Weights of a small contrastive audio-text model.
Data: trained on chords played on synthesised instruments, 52083 training examples.
Rows from expert 6 of block 7 of the audio encoder, named by matrix and row number. Rows with one number belong to one neuron. Each number is 500 + 50 x the weight over its row's rms, rounded and kept within 0 to 999. All counts start at 0. Numbers have three digits each. After the name is the row's rms in percent of the matrix's.
# up: expert up (encoder.blocks.7.mlp.up, 8x192x192), inputs 96-143
# down: expert down (encoder.blocks.7.mlp.down, 8x192x192, transposed), outputs 96-143
up.123 097:442540534530503537572492617511525452560515531494542546497509494522504540425584488525514581575487483414509442521587436513539516579572530442475538
up.124 107:490514466487515591509533490544506503494541479433521480556535547418492483432540440526506481302453528593445430501534482456509537449525546413514555
up.125 089:478561422506501471444521492423535481617520475479535572440480510478503477585524483466474471582482381533481446468490489454508505501478555545545494
up.126 105:495576454464454572531454489479494578455510470511561605544432505463470552512504435477456433471468544564574545512513519484495452478476564562594472
up.127 114:539505557509564505472470484406543424565470402487547425440473531497437518480557491491498528476474549558525552457531517434437621516507559533510585
up.128 117:460529531589479584485532587527396469582414506503537572486521486506471474495452534464459472537394527548484495452429444502417520507475456448524464
up.129 115:451436485552510505481542513493477512501383551572473426531506429406435466431468522515481480528450643492497470623533444523504516583567574513453544
up.130 040:525539433480572530487516503533495463578519409446498456505548524534475508397506546468461403462496611438571474532509495532552535493629533528470470
up.131 115:606441377572467364541498496528527516464477442511537537477478553493538513460544448519485541477478514538494465489482498434573361513490477515486527
up.132 089:569475523496535425493588470456508529458488501530484499494473464525489521550463511560514594427349490530466512534453499500540520460529587562470464
up.133 127:462557446511456566577537612504528536515576580449542445565452544619609510497527439448530555408521506417534506501533548433546439504464598472520546
up.134 116:542483429533586515542484466446533560517471551494554451547503514484466505540495500415493420450405581440512508473448464489455544560489593490552506
up.135 088:561387531509451397502442468581572477563487463460484423513523601503523515412538478531510465525403450500525517427466522403482448575554579464520472
up.136 121:575522582461477495558545531393479503509553525524452512571494501537473603459369473500517604476527503548501539461482560591515549514487531554483520
up.137 105:525486491550529493502480585461540458454594470502579526501533524452466465362479459492527504399488482429515473506495601560475472484527514532514563
up.138 096:447452535523516520383491505537552466424556476407518395610493398586437502559554454437489463500509532516524593478535427449494493453504473517466466
up.139 121:510458451501495565470472555463426520512419574480563471583462443530365497507440419551470464435567495500452536474502486593432499515441541491541580
up.140 113:432502469475508515415531553487486481503486520455457541565387514511428584500507454497572458569542439465483404464442493473572530466541573443515476
up.141 099:457546500460478488553466481573483486507453429496472473496502428422665470480388426552517515510488539649462478497401541542502574508498575506543445
up.142 106:479475496458499507426563611574536476589548490530528555502503497540494471491450420504470496498400558441500464526596437504412397458540496499463561
up.143 105:461457513541571507443499583441519467447409578553537461529488531558425454506425486461498435428541514604510502527516503470459487444422561483488553
up.144 101:532584436559412555459471458512516454484534525457550484477470504554572415384508444523574541578528521461482499479518490377511509550525455486526431
up.145 119:498531507475465443551553468548542472510478544512496413574531522525476436565507562529486451501522487523555441497466396502512531486556443516435514
up.146 053:548582515535603499527579508484502517525503537547450524468435398485476538520482524436525464452572558612489442501468403469582523574457504453337481
up.147 111:489560489520569508571509475545479471538518494484529489457503499548498468478429550420493449431475445546605525461501583503387515518470380532538471
up.148 089:518485463424486496546581489525511467526454530514491506478558509547445501481497473557460501461451530463481462544542618383524506598593495561440488
up.149 106:462464406513558494531431500456611463434453414532553552599554426486431452408469460570444539460413497428534453477495532502514437575580481504460517
up.150 095:464433550439512473559441555491499439453487464509520577459510486396397493494537489569500514441476498528407462499533433473542586466491486485547399
up.151 077:483449519475423442523511549411469533518413523484602482481553491481454428467534592527500453567573498526483621557518469522552484585452515481527468
up.152 107:524433519535548551440517458474443574535482504482369510503521532404488510478482593471408478519536571574531463443415496566530516514580565559485494
up.153 100:526611519417496530515493486513512408474493465516481493407509553424397494463512455650464594523541474489470493557539488438562493480390618543563490
up.154 088:576574535578527423499513458366585501516466505496382529580573484413462526455496540502480521499556480484436443459531399540467458434473498644473523
up.155 106:431481481585409543554525484525440471587469606508451578465421584472474543533545465388470578493505507509454521491501527497432543506564541486431480
up.156 055:477481468508561493536538534420558419430452557568513482445468477584526472486546551556483528513538452485418506572508571468462506482518590436485461
up.157 120:596544500444500412605448519460512500495529494482608489437472462470543375464462439460527546506483520521527597493502484447466458475435497503525522
up.158 122:373434441538508527505538587489582500477597497525452542379486448546500489480540558508539504472562454492488501457488554495536443465551492551492458
up.159 087:576514531445525437499474424497495451505533459444433497564535556382396506488512453519570554496656541538544512488586517475537502445509580474568582
up.160 109:498474562498405608483578440533455446489473603551500480469592491538524547497470529445482504537485570459592473463546456473406463496495546560525436
up.161 108:495505476429432570411520477448434528536456545553467503542495526551580497474492474480553494532601542482508485540503561454494425547512481548485559
up.162 119:445549471619517550529498516576475519494477564611524472540507438505414443516519552587431537536443478556595520378504472489457480567491502481533536
up.163 093:601536545585528536474488574498532493452539518498467478483568430491514527618491631549545479553460455430566460545525508471487464492507426538529514
up.164 067:475679506541504531433433501473457483583551423472414526468427558420474522476396475511561443488557544439553471504531534501501420422497468480550589
up.165 054:446392518544535460568530466503478440514505524625390522436531472503430447616530550445545525474519482521451530514513518467442533467387437532472475
up.166 097:557504453500490529438458595615466523523546520480505499524457543433540524529396430565447413611587463497522511508452476561497492587526524481538477
up.167 094:599491502523462587453556541556549462536534458435425486465415587454521426502412549413607489498474516589534432520572519521488429434516546508487395
up.168 103:477421435354523456533482444589484488515413434412560368574488545562552496509528522511509428519520463451464534569481530516581533519419499500465541
up.169 068:522500509514378500358529502556466389451527489448559504536506549570630524552508510629541484572491582419478561501492521381531508547505446531420439
up.170 030:468508449475486588451503599407564474590541477476474588597466421504408444469482443463448467474487507496591475470522576534541514499452509415508549
up.171 106:464546507590481443524522482445434482463506466470449338479513540529493540496502481481506502508534434471449501510543464580524456555410555469416548
up.172 118:418556467492517398565568543428461483549557498455571519505489548577470523588501470574581412494535483521433544372554524467477566480514434541506449
up.173 029:509474547432474372502590433507492526551463442529461507523500512550543541520401500452588496501576499506556610494489449536553553431477504510504487
up.174 097:441503505519513513448567485459441425469567548535499533496447590467540469513542495543476573514514378571481522602484578507594535588435501493465482
up.175 027:501523464585438570566577551459535453460504487405495520563519456480368494496539487498441549517500513489561553444517462447590524549447472551467453
up.176 100:468535549531351588518536479520351504553519457582451553550528590463450571518458481523500507514500478532515515426474479553556603476532446564398457
up.177 115:536523455523506465518541438486393516566469568537460541466498441585496445513547568535454481460493565468469442471587459503519485536478514506554456
up.178 072:497495418479534550537418521461520419455653539536524396446516458500448557480541434512526474563551464538563521386450535511439516431452453431432507
up.179 093:577470504494486525504478629517529435566539550518596459414507462513477458437435528515491496469528554508602492531472547484476487447490475442642448
up.180 124:467476486531410435541529422557449502460452452506474447517512546501491458444528583464499500487438494542533408437501464517471554559595571480529523
up.181 094:490481420532458506411565455491491547535520453540448490494529441507429535508424490580524552552535504433477369548520504489476545481431388519543580
down.123 104:547492599460498555429435497426487446503496491529506477580474541522509525536479519543539625551448529570418601512479544474527484467515497518474470
down.124 107:542535490522511557526535464407532454480512509404485497534542501552505393447500559495490494432503416476506483459590566558492401550393512600523424
down.125 101:530492519529463535514381569469524451463481499494470549444520490419423543524446532539405454581545514548497565537496464531472567543433510555511530
down.126 106:461444498512456560395393477614544543447537537477459436391412507584557465504448561552531608493454463481536476557548494540492557467456480531497452
down.127 113:436513497469425460528503492520495427551474492511490550410521469509456445415471433532531537538532506407474500470502458408511443508465468496477484
down.128 114:517514500525536663513625463513446503507464400446528516520549573573486480468546539437471532590527514518453552552528447523536479440499490508527511
down.129 107:508471498519524499436527543424477515514407491465432504513521405535572519479551507542469471478532442467456533447493540507548545536505551453511515
down.130 041:554525521416462460561474472513566545490437556579422445476431381541479565515431470488528472469477441497594482413460564502486503485443496558571460
down.131 120:493507516468448504504445500521533435491577494544427475467496584431563592500445546535433518543529430626513540604484441530493389546564500495506539
down.132 093:383497472552472533413440499507473510532612512473526500523529492476560444481571487468546510400618504503417505462472590470532570518487519411484543
down.133 118:536461535492480471501443465419531499548466493424408558470582477488569465411533616477509536553564471542520538469488479523555546505512561479531366
down.134 112:562420497461440521419478500430607497534513615491516490535527501553459443557520554522453397433454557489562543467472464567409488580459514482505390
down.135 089:441457505523421445498422428628534455444507396443552502464501558428556501531471519531552521459515467570451567440536550455507603362461450471555529
down.136 112:440439493487525559512556453482487643502464536549494462615496491511476516571466555466540484461506533445505562347541449574509537431537556556498515
down.137 106:483529628536533440501454505594482504515473547521453537531436505501463559426514454529591517485409546509430510376485469545538415445569520491516475
down.138 104:460443550516538560448512478526449535511502449508577428552486543529512451471386598500500551467464514515483504533544523507530510508546489584505551
down.139 118:485544428566472497559564517485462588414427547469534494481534455451516423552583625443559453471467508420563444448458442459540494422452564485517468
down.140 114:516389488434491467421471537459404517424556396512470512534490454572543482582497486518480535555486474520546568489503534509527446546488446399562554
down.141 106:532578507535474578534565481437448528495575514478446458574426576487453511511425562459519510535486450402443527435583482430430594500502489474490469
down.142 101:437573479486519552559456439542528496545518481525485397414465492417487447513461414514420386629483494520439564529586519496503518433533545489575514
down.143 108:432488562520422473451488569493460506498366574498503516428467466499441479552584516524491450583392474460495485507537481559560566526509532413493544
down.144 099:480538478501574512462410489476482537566523523449478536588478498499428544515496522490505546415443458448405510488566456427556497511588518518531415
down.145 113:541556456441486503516648561525452463484527516488555446588552571418458462498455493526510580605460484427545523468537400507510397572576493556515503
down.146 052:571573512509471457542461489535491450454446539468474437502494629494401432446549560561465518486456487481553505572515506498451562508509481503538554
down.147 115:520557597597509458448434524536452566573513523453478459478497557534496401554500441467504606492383513499518442427456428522568523490473489587503540
down.148 093:465469549473475466549422525471531449544495425403456479484465473446518540518544467545484467533556502492422525419469511455468481517488475469611457
down.149 112:457497471482540440505507560446524449566528519450546511521554403504473465558432458486598514543490537418487516463500493566534524516482550590497418
down.150 098:484460518498464527508495447559543455638432573470402472487505528455609507465500429572506470601404519546509614565455542528458552498402512553557465
down.151 080:471518465517497483456523411536519485400577437564532633468509496537547459502492515484471528451542504494467461475546434444553476583584487493518401
down.152 105:489545561575424573558513475540462514454445433508478433507404478472530530462511449492474579502439434479524492507504618489494478493506480473496503
down.153 117:534482457554473461453577528503484437445551455547490569457494507542512560568429443483452427476444512436440471471497537443564437575469500504492608
down.154 082:535599499540566519508542388497585560492520508621498485462472405419462497503548382493546464314426464464461423487492526552556550477521471542437428
down.155 103:577600534548450582647556502506502456585569497489536399494439550497509407444492565498535532497480490496497485456523490571529497564560445439556540
down.156 054:551504432477488489534454509612556583520445476507417524506531503499568567431534528492568445456505573564509548477452525483571566524466503428448514
down.157 117:433558476505423529473447448551506613464510509572431521478529449584439436407568542474488544544521516544554552559414454535526397501582500541605496
down.158 110:416563494552429542483460494435482488450494460531449518491477525522499399512498563616460593425419326586588456468467535500515472554409486464550543
down.159 099:498542456460505571454477509474463477542496445506477481516470574497529474576416515607596497532473445484557477471529414434534489458383441594424483
down.160 100:507538513543484495551526382494567533478493496493492529476386486552501525509505492552500366561467420483525452501513514488527498479515496526485471
down.161 099:461515543496504445509505478467508547497484459475562460489414520478495538481537403559411513463566617577514518568466547444437484596561532540444470
down.162 116:511613526503549488440483471504528414526436449476476524399531507540533462599517557501510510498494431498465533432444394500472515522561499596636449
down.163 093:527427556487548506449476468433508470529493468491408449446473449493562473420437479453537523405455582476467461531387504549511509551472552531485475
down.164 068:428508439511556430597574462524428502526475489469497522543454520523497502535465512489530507475488532513474432466496491543457486493532506552590493
down.165 056:417603485467462468489486541512459417469577536440407540439537492454494476520489444453486468518516590538540487437507459495408460455449467505504513
down.166 093:482493432564522559499534624522497514466442574513528492566473545568464446510502475489473510493461507420537447479565521435576465475564525523476496
down.167 099:455401537446459403425445465472506506534464556487467528525558467496444589586537563452455515457539481418513462427433495478537484570594510594536571
down.168 108:591587490477565565536490520543424495535560489470454513503542537438563470492523439374531505503482516510454431538491540453514587448546539444496473
down.169 071:420466535526555466598469582502500490467547473486458502490457530579442565480488528493514552480467504507454536490532514481437526481448640470486504
down.170 030:495501430539541468383550428520628394443514527569418513440553475500587454488554422537475501503519516488571515433438491516505553516446440451585533
down.171 109:473375500485474512462477565490508477530478419495480587554334515524472463446436493551530495500554489435536465513483514550474497417379522437463543
down.172 115:396590461504496574443435487525448514437547472515426458510533452442524506523434531411481440461621583484483516489478388482525519562385413519495474
down.173 028:521509543547572434512634432474515525519516570461491608386446517530498443485505590491504538483491500433439609542483475557481479559465510424525528
down.174 093:460519507531408432437510510550479542575493431500443446455465464411470515532507485579570483583537488465444439447516485538486525422527549574451483
down.175 024:534419551535509471425429507506470595459524432516500431618531584460521589431541454544591521574476587547423550504506463469494404519486486465410501
down.176 093:455490495452476470497439534560483494477463496560457535464509489517486541591532512456480474485596481481444514545520549583551448409521494540448530
down.177 111:598492463504520500541508507586386538477494512444552556420576392490593428539511535469544601484507466506572509448538585494549508541493428503586513
down.178 078:350378548477553462431559497505578485535423490518544511469548524445426514491522376511600486549529448468572420561480526425406467522469513556534428
down.179 100:488590588502497435531518507433533455498433487502492595507518565519405409519555512503587504465551474483499515504482494565548475561546457547476509
down.180 105:466468438529492445465578518463489458502582431408624525460532469490462543507464531596471548471560575486455590514522510519562532453560445531522464
down.181 088:486567453589539455526531533490490519567538433496532505473537508457516579506543399485523524477545552471476497475451517561455519557547550427430454